{
  "model": "image classifier",
  "dataset": "cartoon faces",
  "train_examples": 203450,
  "image_size": 40,
  "crop_scale_min": 0.8,
  "horizontal_flip": false,
  "targets": ["expression", "hair"],
  "num_classes": [8, 7],
  "arch": "convnext_v2",
  "isotropic": false,
  "norm": "layernorm",
  "activation": "gelu",
  "mlp_ratio": 4,
  "layer_scale_init": 1.0,
  "inner_norm": false,
  "patch_size": [2, 2],
  "depths": [2, 4, 4],
  "widths": [64, 128, 256],
  "kernel_size": 3,
  "label_smoothing": 0.1,
  "loss": "cross_entropy",
  "init": "lecun_normal",
  "residual_init": "scaled_by_depth",
  "optimizer": "muon",
  "muon_scale": "original",
  "lr": 0.027,
  "momentum": 0.95,
  "nesterov": true,
  "orthogonalizer": "newton_schulz_5",
  "adamw_lr_other_params": 0.0028,
  "grad_clip": 5.0,
  "steps": 9200,
  "batch_size": 384,
  "epochs": 17.4,
  "lr_schedule": "cosine",
  "final_lr_fraction": 0,
  "warmup_steps": 460,
  "weight_decay": 0.007,
  "adamw_weight_decay_other_params": 0.05
}
Rows from block 4 of a small image classifier, named by matrix and row number. Rows with one number belong to one neuron. Each number is 128 + 32 x the weight over its row's rms, rounded and kept within 0 to 255. All counts start at 0. Numbers have three digits each.
After each neuron's rows are labels from the 100 images, of 14848, where the neuron reaches its highest value: "peak on" is the class under the peak. Only what is clearly more common there than usual is listed. The data: cartoon faces. In brackets: how many of the 100.
# fc1: MLP up (model.blocks.4.mlp.fc1.weight, 512x128), inputs 0-63
# fc2: MLP down (model.blocks.4.mlp.fc2.weight, 128x512, transposed), outputs 0-63

fc1.432:140080168096139167148129112130138172090165176082129160191100087109042125111149109150121149127149122125188048042098064173117062143138152195120135109112135144179140159134128146118132141136099115
fc2.432:133133201096128166129123139152135183139130082135150083121121120148126145145138100078169096056121138164122130154138213083116140147091073078110139166104085061110172125145090134179218126187130118
peak on: eye (73)

fc1.79:150141189083143167091133213183124133118135182099111156126163191079142083130105097107104172160173138155125105141145214110103116122146179129085126092120065107140097153107097138121115085087076176
fc2.79:088154152097135161149115074174146117141109066142117140130103104115089115106127125147107126111141117181117094085158182156136109065107113137091154113133125115140164167152140161175138083070114161
peak on: clothes (32)

fc1.369:134126113082154123113137133155163156131109149140127096112161108127126126115107096108119079081129096073148138102102181066115137132255183166141132137192089089131122117120121107124126147101060089
fc2.369:113147180153107107205138081135136112082101156101154101141135144217165152137127111165163093121117047118122059119107142067110133123130152077115146156104161152124122092150121128157095093088072184
peak on: hat (75)

fc1.110:139130106133101160096106117138157121129187164121138110180140126111072108124144127120089172121165098092132101041081166102159104186088141181143139148074157130192139152140142134112150108138046060
fc2.110:114152145112123177166056117134081084092214143123143109106168140133157220124118155093142175078140126147132073086132178039150142109095150107184159141092131110157127129138144140141142114142038154
peak on: eye (69)

fc1.229:139122136075147139106108082109108132119146149138172145135113099150135118091151152147111178123141092114124108179156100179120141135061105144177135063168177107205105134028142185112132124107148107
fc2.229:124081135112163168093082145088142100132106150171108093116112091152181157066130141187191148103100103100101126071148108091124109149174083128108164146111131121113097112153109085174068129151117137
peak on: skin (81)

fc1.114:132098165147145114210104110158126130163136159179115087123147110121148099137135136120091089145065153151119157137088054129125102095141134114147149093155135166138052126167103072185077072099143142
fc2.114:161115116140061147149049135163103176203091110141153125096127135113149182115100104104140115127092159076168098153142163078125141058052138090100153108107065108080117166145178155132122180124146071
peak on: backdrop (98)

fc1.220:105117141137188135104123085148156065124144192152134084124152133093165217150137142069133159129089091135038170149127191147143091120103123140107179132136109100148103098126073099139119086136130150
fc2.220:137052099130118115103133114104150173146059143116123160149108120099155204117092124118127127181153138119110150173121160133130083063091082114131157149099139145100117144067159095211078208091087190
peak on: backdrop (95)

fc1.407:115107101140119169194084185120099153152063159153178135133152122104166114175111109130086057142157118194143176186089122151160104112131151157149145130114117155066088143152093121148120136132176142
fc2.407:190191127148071138121063102112148110122128117171171146132105148136114188187107191190158145107128096145142077143125148138115145103114142135095118142140116125126133127039183095087132144139158085
peak on: eye (49)

fc1.106:109101191173133146115173100118082104192163162154053151152150087163156126089106137103136170131167109101146147189119142073118155086133138095108190142078059169101094097070104127179141155119100091
fc2.106:111073104094150103133129107134115152079148085182128095081103115142146162072207149083092164123122108096127090190105108153099093117126158153138162161143086110179108143127147109107103130171157148
peak on: backdrop (100)

fc1.70:094158123107145160186143128104087136090100169154157146108120127108139140127214093128169124121110104113100138184169170175054101123129172152156161067083134128135157092111119105162097142110081153
fc2.70:136120111079141136132123081125149146135095124101119162200198133115171210136152141097132136126083137105129118113120132181153162141175124135169127175130106158163161146122183139121117054136096097
peak on: hat (93)

fc1.78:126145175107101139192138107097168115158146153177115081091151111138082169161136103119096108175123117065129114164138107128136181135114106101150125109124075101114123086141176158071153137115131155
fc2.78:161130113148086118182114134070134143120113130137138143168088105157184093089109156118136141130115164160152104155113152096113111084107126145133172073160157114133200094166112072220115109142090127
peak on: skin (96)

fc1.492:095152112084118108099168134140155154171143074155124107147085109145177157147143197130151083142062087051150107120117129093098149091090120097120109177195144092192078149162110136089147130168161109
fc2.492:119116152147102128108107133135107161095130101153148170109147101092096105077123132100111113188097159136095168119091175085141120093090109115143255122147139048100160129156109139076126118091114106
peak on: skin (76)

fc1.466:128168166104087132091103097186135187096103129098130126150141115079095132078134087163105117149112106110128083111114168110079154159169081175150165073192105119156184140116096126123158108193145104
fc2.466:084179139110129101110091123095125166192124119205123125102122126111111140126110105116153116059169078134129130214157143170149126074156073167103099097132082148111129122090091096075085139093081181
peak on: backdrop (95)

fc1.153:174099111124086116156068167132179137139140136103133147114143122153121142156141156174114114167052139161160066141190113131142144153133085148115154162171206170128129138162062067083093177098128103
fc2.153:108117174075128106082071169115179072127141127172058147134141114112126140153141116126189133127100177119118081081149128146133091152126100139092110139168090150133113121102146158153092116080139129
peak on: clothes (94)

fc1.448:096116089097155116140100125128161101167144155150181106098136116176127163087096137095108123156128201139100132099085129117162180099167154105082109150145144119155098120183049162105121142109116121
fc2.448:107140173126169177155065158101076153137104128193117102172112169122102139125099055169188192095076108156102177138143142148169130120137166174130171083131139107121191122153123153122098152147177089
peak on: skin (82)

fc1.17:164144166088098176195118114158116104132128191136146139102102168163090101163133144100137165090096157103139082147154179121100103115122090170143160061105139144104143089072168123116121117082155138
fc2.17:102135131102115113141138177106125092128156142200140146149131083180134115110105145138124124117064095133110114108109085171158144095103141107114146150157066191196052122088106171152124103161152157
peak on: clothes (30)

fc1.486:142158107128115150083138132124125074089162142116159205094098124237186128079159147138121154089135142144122134185058123080136135098145080154159132055188143150069110142144126161123155083123180087
fc2.486:122112128146130091121077138144136127118111163119085120092093128193124153094109054068121120129152105135099187043117079149064132169128110106065144131109158162125095149173142102143150124119156100
peak on: backdrop (99)

fc1.50:121074148154130177120087168125119103168141084107068158156150161099105098108166120059141080092098120149140136106116103151153110121123113201086084141077154126133079109086133166159138103148149097
fc2.50:158109120119142117151161129154160135117138191127093170068099127086048122135179125134125120178138097072096152129137123073103102127106125102157100148112095065147132171159150143138077116134125080
peak on: skin (92)

fc1.265:127127179102169126133143183171106186119154147101146146139183134081174205112190106148138052122140142141104124099119125085160103120121113144082118130141136118146127108153093086129139100165130089
fc2.265:139191150068110090182081117128147131145183112087107124149087145120106133132121077039123104094119117100115167112083141111150170174112143077178059088128096133160166150168134109165129106140191217
peak on: eye (46)

fc1.228:152079161101075124146083190139090158130105156065157182121154135133188159095204167146128125112103129134127087097125148126120118046133104144157118152116169147096105079110093112108142140190191158
fc2.228:100160189148097087099131151142074105189141141076118097181112113128116122175161136151144120118131122140113173127118128093123116160106118083102141137121125144106082105130108179157127070106150102
peak on: hair (31)

fc1.13:123144076143060118200130136131091125121164140194134118151080163153115080122064136101108167108141087128112107103111125146126135177153121102109120098138131127081128127104168222172108107114144085
fc2.13:139115147179114153106146113141156177113155159126113083132105132132097115141127123108154142115165116109155075100112101169142114085174108055147143125108123153165190131087101124088112115163111131
peak on: hair (93)

fc1.367:087071106102085129130065091092109139108117147153093159167158135149124179149166089133159146131082129156087075108139133111167097120147128138123210138117145166122113139162161151136146083140163118
fc2.367:112106151149109134168150116140073123128168101129172088170094161097121180208112089082135137156131132155148096136124115120110144100148192122162070178139115132158067093120186099066147078110098135
peak on: skin (87)

fc1.128:101132136106128116194124119157124077144147132097119132126161128151088061086188163163123072101165162110146150133120080130130124122153167143134127138122105108111123206089151150110087164097165130
fc2.128:106140116116137115173157089098146143093121190176130076127125196185107129136189151132111109100105136152081137077152158145131117092141131183087137159071129100145157133078129120122165132118076103
peak on: hat (57); hair (35)

fc1.396:155129120080073102167085131156106151160116079093159152163125109147089139152153168135075097126058164152153116144099115118123070118127145092138164090139122133098073098167152127150182179122167125
fc2.396:092103176134143144141126134146149123156109121140126109152156154121133125145115125131143110124142141185098097107117162088166126125096052125140169095147129168148080166103134148112114117110209150
peak on: backdrop (100)

fc1.3:133175132124151105119040141115139124173156145187153120123144199169144119110092038151151097151080136152161106186146143067093112184151099151110175136133143122172090135212083139091114135195086130
fc2.3:076105146084128166088061202122146131085162130119125153117066117169133188147147142145095169140117166114110097078130126134113130127102189128141104171112128171151112111145123115134119115057187065
peak on: eye (53)

fc1.88:149153146105113125163129112142121098112127202110112133131118144116089189132183142102158095073115164076138144175099166162116118113179132116094082130164155130159125085106106051211115168054185084
fc2.88:146122126121102121085147128085146153122115135127127119138141101166149157168113085109192101079149185096181115113132112125157102137123131135126143096173097156116193095188086113122125119127023111
peak on: backdrop (100)

fc1.63:087133197117085105165135087137131154103106136075149134084093102142121100120146123150140058146148144106176148130081185106119048128156234088140105138185135124130106111107099202173061151074114108
fc2.63:152144138142095087248091076170138145128143064089114102131130137163181117135092106125096164181076155103118115089114122169150109074158145152102102168113127132170116095143118133130143144162136103
peak on: hat (49); hair (44)

fc1.411:121119014179106112120134142215072138174097128107176214185120051081115093149113145164129165116126113129087099113142172081141129149154097106156159112134098146134093130166101073153143132115088082
fc2.411:137093118108160126101093113122111136127145118132058107143092044100174218095124045111175083094156127170162106100109048152114116131159107126157053131122162176086085114118097089172137134112143081
peak on: eye (75)

fc1.459:122111168101125135113109145100050222144147151103176135159105103107222184124092134134129113107168139154124164175108087115123090079177106186175112109128204143123100167167075124132122114130105174
fc2.459:139146181119124091144161113129136104156119118109164159138063130122151152130120145168109087139135127194124153150129116139162124174147040129113126166185094150095096141101067125116142074094151085
peak on: eye (49)

fc1.140:091169096126124139139157112143138132153110135159162168089160124136196086116177081100164067083117182083150151126076164110130165149130148122135101013117119124171164144134080128128112129132083132
fc2.140:075132110148167101158099142117108115148092116127143183128135139087134136077118152097167140114070117040135134137162164145134054135212106171087128201098121126092105101150097143123095093141038071
peak on: hat (97)

fc1.198:083145171101128142131117154123124125113093234161111131157171154124169089122175112110122120162208156154109109161161151134110147194083125136096090141138136035117194084082152129104122096112135128
fc2.198:173079131110131101105103120134179113121129113118122161134133130110150147115087122155155156134125119148090112058107125110111177156135216105091111124132103141204166164175150159083052130079137127
peak on: clothes (77)

fc1.487:152109131109079093134116123177112154119102115065167141157193102136092097137154102112123173115123114116111074097152164117107123085138195127094104150102125110126095118154137135112187167088189165
fc2.487:123129176160167145140177102142102123071087159145128146130093089060102106135127169147167076112154124166144100092137154120143102128142066070145069149127077143141148082096092137146109104100148134
peak on: backdrop (100)

fc1.384:119087142106201195144147132127078134134165071151104172098131125142185122089214153162145112158164089202117130137118112097130117102205118111069128134087129144151107120101112140110130157112111146
fc2.384:105135119071131132072099170095129098126184094135179120133142192099135126158106098133119122174140120170224146077086104128148138078162115101144117058121122132105118100072146050134144094052148113
peak on: skin (69)

fc1.34:121128151128111112112132125059139075094134114058119145093127166101163158099140161118159143166060113124131094105104178109125140112151122182137103165110188067098113068138116124157163143125090156
fc2.34:186116093173140104156146170138153112142119148090182107121144107138093119117095091138193141173098115098137146161172167097123108116117135106152157148117103080126150040163138073152136128097096093
peak on: skin (58)